Rows from block 3 of a small sound classifier, named by matrix and row number. Rows with one number belong to one neuron. Each number is 500 + 50 x the weight over its row's rms, rounded and kept within 0 to 999. All counts start at 0. Numbers have three digits each.
After each neuron's rows are labels from the 100 clips, of 14848, where the neuron reaches its largest size: "top examples" is what is common among them; "peak on" is the class under the peak. Only what is clearly more common there than usual is listed. The data: synthesised sound scenes: up to three everyday sounds over a background. In brackets: how many of the 100, against the usual share in percent.
# gate: MLP gate (model.blocks.3.mlp.gate.weight, 848x320), inputs 214-319
# fc1: MLP up (model.blocks.3.mlp.fc1.weight, 848x320), inputs 214-319
# fc2: MLP down (model.blocks.3.mlp.fc2.weight, 320x848, transposed), outputs 214-319

gate.762:551474550464492529449360523540503560609453481527533560459557507442545570556525507455531484410474518463493422444424572558509530524509397533542581516490457496547554523493527572509572535432548531430490519492577437467580545526532512581446513444547513573546500529469425501618406414500531520501527545505471625551495513444522
fc1.762:491562500511546520601566438460424493521495511476545488583472502507412475495487492614488473432534399546537553505509462427480358436492533431486448511584594517393504517415481464544527482529510536528443496570485505554481430483500475558479499517450492439437390377455530464466515512543568501541469479512509499412379505468519
fc2.762:518540468584519555580446508405469511401453522489480410459495497445444471530500423566451404476469468426423467458489486526471413504488571480534433430508516472449451495433489494521445496420525500502475516400497450541504452396516466501475497475516521533365479409490591366418500533592586519491539430514449440596452530578478
top examples: fly buzzing (63 vs 5.3); background: none (46 vs 21.9); mooing (37 vs 5.1); first sound: fly buzzing (32 vs 2.8)
peak on: fly buzzing (63 vs 2.1); mooing (35 vs 1.6)

gate.470:442528567534521492434632499524458462509496502523535521473493491488551588543556410458484581508546469451556519517491412428449476581437426538558433585511471604534513460591502550558461559556481504582550453509474467492553547468382548535573492522494434587413536448513501491443545521509459531552467443579581562520556424567535
fc1.470:522548464495475526518455491508528438564503479406477498511570530444463359430458556497453548477398554534594527529572492484580560536554576620518454528484512479437505460465537424475570523458508527487468466430529436511470568506523530514491452487496409502577602469543402539545556493479456477485489478396479459411457474406547
fc2.470:474489476505504575549563426635513507496465463572419496472359531498364422438551466492523467481488418536569460470499538457500513444488545509505437435548466495590564513511492596584553456436476410529459523500469529460466509475480527440475473486501451506534602455513521547401492433464460520488486504439397503518469360464455
top examples: fly buzzing (38 vs 5.3); first sound: fly buzzing (30 vs 2.8); car horn (25 vs 5.1)
peak on: fly buzzing (37 vs 2.1)

gate.514:529402518638567573468489548534559499488533554588508555423470498467519550520509489547498467519508512437445481446575418475453549566506537439588476438472407469522565457477475491442444532480463452524578551480426640470435506482575492493462511474464531476521576557512491555432481458400591540456507479474539501498481556503488
fc1.514:569478516456481493450435523483543516531450487544560473553498429404481526436453465411516471485472607475559490482585552500550574520381525524497505520506485463486532511475409537538570441473537414460532471468512503556468574506550579544486464447614535522497543510491499515532554566441541502455550578461462395501426562459511
fc2.514:534430554465485574451398416547450538523538381548516412541555559415515431581506443482473536507445382431451498501466525568497553516444399546524558591553586577365516535421446477485506553478470509506541523541461403462552566563525394498537494467496535465526585538483492478502514474413533485395461406543459489447587512494511
top examples: whoosh (34 vs 5.5)
peak on: whoosh (30 vs 1.2)

gate.307:402526518453529394442525467472409458458498554531475506539503429501448497478474485526458566450548533581507560531548479538549540434406488491575534507559590580391534588496383515391558519520447448533576498525440584433510595526425505531495428486548485451551528490474444406470526591533537518542459525540461482432518439468531
fc1.307:469497449569525551459430527537487524578554607532511381566506609577471338433480546523489482609452394502535554461501523499514502461558451504491548447443473512414559417568488390546529530565472471525527580461470504436408515590494518511485577487569441545469447553486510511520490444457488500486436478438457533494449518475457
fc2.307:476487520526639487516502459459426540517436457431465390485475573512512500463513565499484502556543462467522575446425594539552470524596401489436410499591410516443503443528545441521530487482473478466486478483536448518447483522423416519493620553483441524528498563482497535562396515591399514578498554524569577458578527523462
top examples: drum roll (41 vs 5.2); first sound: drum roll (26 vs 2.7)
peak on: drum roll (36 vs 1.5)

gate.437:590587603481533545524460654532506549608415512522532500483454547510591471550453422444584477429494451449477458417532483496531519449527466514550469479438449473432544496463501527539464523439524507488591556473555468560527523489479528420500518524481461508449471473632466510467493515464542500504467569599572581455502522506505
fc1.437:503468567390485475506426440469487435472546474578551437601537510540460459644512479501485505477574405512525448509435568498516509417470515466492537530516635568518523578509423556470429550555551517514492442552449514564578545561523451405491383470443479471429425489504440515461487527442492465552423544537517514452508549438529
fc2.437:523501505524501573507501641500560518501470472459540469372432517448576483615584433528536472408521472476561555477564479537440464565468512486586455555547427430478497470483533545452413534528561457450423478426507524561511367425524507401536556461449451543430463459571518584505482512449528461507475537564477513510481506464507
top examples: whoosh (82 vs 5.5); first sound: whoosh (59 vs 2.9)
peak on: whoosh (81 vs 1.2)

gate.277:491483493473505558534490495514467520528565488492453481553508420385484482534431510500470471489563462481500520415537432578540502436471432486558451618467507571513535460445471594470405543437533496510512474500510467533593406465533471501433455496446576450463535493502606486565536444435593462463467577508560541437505571469520
fc1.277:423493563474489501447468428544594503505458511557458521569545412525521445481461570479521528601505503522447543532448529640492542423529483617498539518484447529490428515523464496448455440463500513486501523494565498587510449528490437489495567480425518417479584540458501463497597529544535527530556498490404525502575429538488
fc2.277:457460522428496535552530526498506480426509444482479438539430538434469571441478443509476469540525490582359519538517477580508442456489544487519553500391570464489500461429485479532453479496509412517508548457515511498538525505537514454518451411473522445515472417452455465493516511448536459427510517344499553517465483475522
top examples: glass breaking (45 vs 5.1); first sound: glass breaking (36 vs 2.6); typing (28 vs 5.8)
peak on: glass breaking (36 vs 0.8)

gate.378:538531560526583511523507612547546560503475524499516469469436527504446501477415492510555519496379482554491458420582485507531439517501478462524409476391379474487509396460521417556474490417537395541570513439463574479457444460516571463410542489463447444505488496579550574541506511436508522473510582488530575465477565524494
fc1.378:573487597531487572549514589541495561550487513567497527469393505534494505501439446485559430453549478469442509526528411460522472453515539542535445483474446442503568523383528533471519494426508459514499593498458506524511504492536554431496486451528451551507526437573570470467516443516596519513499502539465486513364445557482
fc2.378:474554537442505531527467430504559428421431603557496445548561565539492532505474526515447525572389496555456538511502532444489479426536544486446530470406528513440498497458443444499504508507458552459528510518484426517522461480496512516507504480461515397596563565539527507571512621466454504518489533504504459570492489629529
top examples: glass breaking (42 vs 5.1)
peak on: glass breaking (30 vs 0.8)

gate.472:394526502550479624555530533558540503584518569426405532428545515475500457491462528527554517499577388539503528469549377511456517511662507550523455483455497537567527419466476479533460547395564478510530504508465380481585422407493487451410486529417521505495569427517508499485534415515493477461485413480494585468528500466462
fc1.472:499480548461513494538460503468481483463470565538499601491459560506479539527501538408590523460544451416523509483524568475475456427523527511498505445464532434616508526485491600471535486446425520504389471485521494448532499438488496428475433437454474530518469481474559521538484411554484490514499558556432543587388507567523
fc2.472:514507502526502528522485491516416494465461473426552475460488502424486569541569479601459503464458567530476501383438513510490445535419475477602484498455505461488498442441460546475569532489565627445547510435498373554494593552459436507488524468508494460482420556493497380554462469451485482512471536384499458481524519436509
top examples: fly buzzing (40 vs 5.3); first sound: fly buzzing (34 vs 2.8); crying baby (29 vs 4.9)
peak on: fly buzzing (38 vs 2.1); crying baby (26 vs 1.8)

gate.458:513483434524543575576505438544468588462490469500460465480554453421443574407463528606556459448443564524465483491536457484546438401482550579541483522491503487515591463451450504498502485433592429464451527384479536470439387471534510546426466350470458478478495517529548448547455423478575522443551546445466498435476437462525
fc1.458:487473546479545439449539479579445581538490510630509529472477571602549460530506449503481506572460511474466490521421507562446473522545446488506448487435473508545535464548546522557515536559537391576475512530407513438502618497456606554501561541592416542537515536490444547524423478546512524523459435574595627594528535492483
fc2.458:531389490452465520547569421595428506455476378499468550462447446486483472489493441480499503430416494474530421490489521471449507507443467464506437518561458501594507556541549429521447425546465450473391499583505444476464560518463522651534469550557521506506513505468448518523443482452481555546603478493433540392505487442461
top examples: glass breaking (97 vs 5.1); first sound: glass breaking (55 vs 2.6)
peak on: glass breaking (89 vs 0.8)

gate.646:467399508513554555450502527480463536440569486482516535430517537485508475501447494618529524499541497408456394530476587537485475490525507442569361462441526485573429457513464489576362517494512548498590459456470554560436567467512458467499545459513544465462517485487555476519564572463530534478487431436476468519486575510523
fc1.646:444439541536510544451565502520486413462492528519546523436539551477499576558504470582465532508560484400346501467569518523441399425473551488534545479436492568569515469460480525524457519551391561423538553436405486400535501452478412436534476391451496489469535415522418472449476536417480511511465574508521483508503523500525
fc2.646:486474471484451503437476458480569496506499510582579534503456533525454451548539596497513471500450562568550538497514574439534515475464646508550481423579456519500506524564409597497444475521455467514462523442539633524433476466604575414451460514555480547491534485508398548392546543447530521525545600456434499582443498477518
top examples: glass breaking (29 vs 5.1)
peak on: glass breaking (25 vs 0.8)

gate.205:429467598443502449500424505527491405512490549542460560535522533552522627550505459523459564454485471468525588528560496463402573514524489529547480456594516525552560587430483545443523470523453556560495526475491455465433610524498492473506444488561453541438589416495382430434525575510461567539476418533464512508488461508465
fc1.205:522478539510525528347481468568531458440499479517508498552480641547479533604596513487459476543458543447462480538431431394429438434385519431497379548511496571585444530463437503507480459582528527464452468539444474625550568598512476501569459468523505543429463434487557406416557521388469534597494495467508449434482433460458
fc2.205:476481497375601504558474547529448480524473490538555364567556500460546575503451481492543543475478525545499514552617497483506539499489395524527412562514479465425510530507476464493557525550440409461478501509532469461556590533453527527489539475442489503582450537555445503485489487414515460554499521493577493475537456488561
top examples: fly buzzing (31 vs 5.3)
peak on: fly buzzing (27 vs 2.1)

gate.157:451541496543491603543466399511472480479474533504567486439491526422427507486518522518543462457484495511470586449579508501544458536446550397564525485499460458480528480376462403584604597543495467388463516397543488473411458445521476532493464369520504458559566530525535507509453467480474447487479565414445499459407484482618
fc1.157:446446381537487573494516431451499552506485498410386456476529474521452487486479536562496572529497456441421571503507460534461514544510522497451524544497484453534542505432526454511547481458472492490418512465474527478511416497557450520467518442404475523552535481471579431545461493512448492463525510443386448460450449539454
fc2.157:450519495565637467525484599391564505481507608481480512583503549533611491473515429446522475477521467488473512590517507522518492456500495515508488451446576488549513523570461499539554555512447523568477496524459544568498507473510549426492465481489476536522474423523554487505542585566545447455423483565433470517381501648489
top examples: glass breaking (68 vs 5.1); first sound: glass breaking (25 vs 2.6)
peak on: glass breaking (57 vs 0.8)

gate.137:413424493497500517502565496478491469444534549497482539509472485456533537565513482488462483449539512571487396541500480619416425457373445503510514598481546550564491579464487511536541442549499534435432472520467469542560556525482444601515432442570574589505508488465556473534529582481553531540496519507494513494478518432480
fc1.137:589593506460447447389361556497522526529492503556490511482571526523512444516537439501481463510505566425550599508514555491492538515529556399523476474501508455442506503415567524471537538512561487571497512483447511554398492499486583476492459540586527455482447496472519479536454484521489499475477429474533376543451575566513
fc2.137:394548572548488523455468479575494523488462632557427578475535475509385508452430473501546504455563512551458603510541487489478504415518584494537549466354533468525514535410492525428470437413497513549518523470530514517451540485479453481392400553484462490410577436483485489371546423528498529486520442465489458479411432502505
top examples: drum roll (41 vs 5.2)
peak on: drum roll (40 vs 1.5)

gate.6:545574456440484491487506501581446452483550400504566450548477540439503382577524449482551456521520425535531555525542531438653539539639496454510470551464568478466493459620466497497514485513549394559437504493526468477549525550483478387453481624481553463463473529478462517494516516499448516464539458511591509511576449492470
fc1.6:427511485536517550532417425547492599528544440542465435472554525521472378480437591513517489467556519635447496560403452434520567506474534513518514525488496519486508494591449438557502526488550448461523438496538519580415532561493476444470485462528503521550494558471471439438527533553491515542486508545542570429545463461496
fc2.6:488392479474343546479503485534516398529551469462498521511475437512454541608481501488485532401505447492506532525546531528560529545486636482498529484598579558506483539468485487462488504437523592495423482571532379543582474489531514459427431511545470523501511477513523580497590505486453481520481497444411465469481441514470
top examples: fly buzzing (42 vs 5.3); crying baby (27 vs 4.9)
peak on: fly buzzing (40 vs 2.1)

gate.671:483539510509496532495462596490534568453481434493491486518481502389447545479471518533489559431553563455519470495549559556517542511487543550534476521499475458447518499429460513400528472361564482440579528462577523623450601504537508513449551455516530408513574586451545479505572510489586510475559506526390518508534508502490
fc1.671:458507465527513513522516464527469461467537530485475600372544561483487433544545559412515536506567520554428491438473534529506484554499558513477485524501605491473441383629556402530468522518505548539472494437527460483600599341460479424487564550480519547494495446528520488455498495521465464455412462498523494447536482448464
fc2.671:512513489473486470564494490561458539504526484442451510544455385441478447342412471448464535428541566446570434514516486452504597424497457520488457476502517496495504493572574462518436444489447470522545459526430515508496516516466546555474400489541521444463532499554499367488516521451476562482522433506469486430448556431474
top examples: glass breaking (41 vs 5.1); coin spinning (29 vs 5.5)
peak on: glass breaking (36 vs 0.8); coin spinning (25 vs 1.6)

gate.218:454540440514454488476461494526505575539505476518525442474549509389478409510480446483523425448482482617528546549534435539572516574511449633533517527417474472442495466547465540524656510510589482472515457386540376515498506466472545464533504484539506529560519481551486465475518443565502501462494449491520547520511473426508
fc1.218:464460549508531560527476441526471561549437513476482547529493521507424441478488587524497572534580486410488501411507573573442477460460562518504432443519525401574540534518511522528473519446494517477507520505527557505522608417472535402461601473475489515482503509537559405472450490510540494569520540500460453443475448504550
fc2.218:463649441468483559512578531513459524537503631479468503585510468501510504429444446530522483512455551436417464570485389445577539468475479488476465538459547527458495538502486502530622558519496535514506530518552503501574477526442572521518494443538515435522420484546577411518560472465462473456490494493543515542445425617539
top examples: fly buzzing (84 vs 5.3)
peak on: fly buzzing (83 vs 2.1)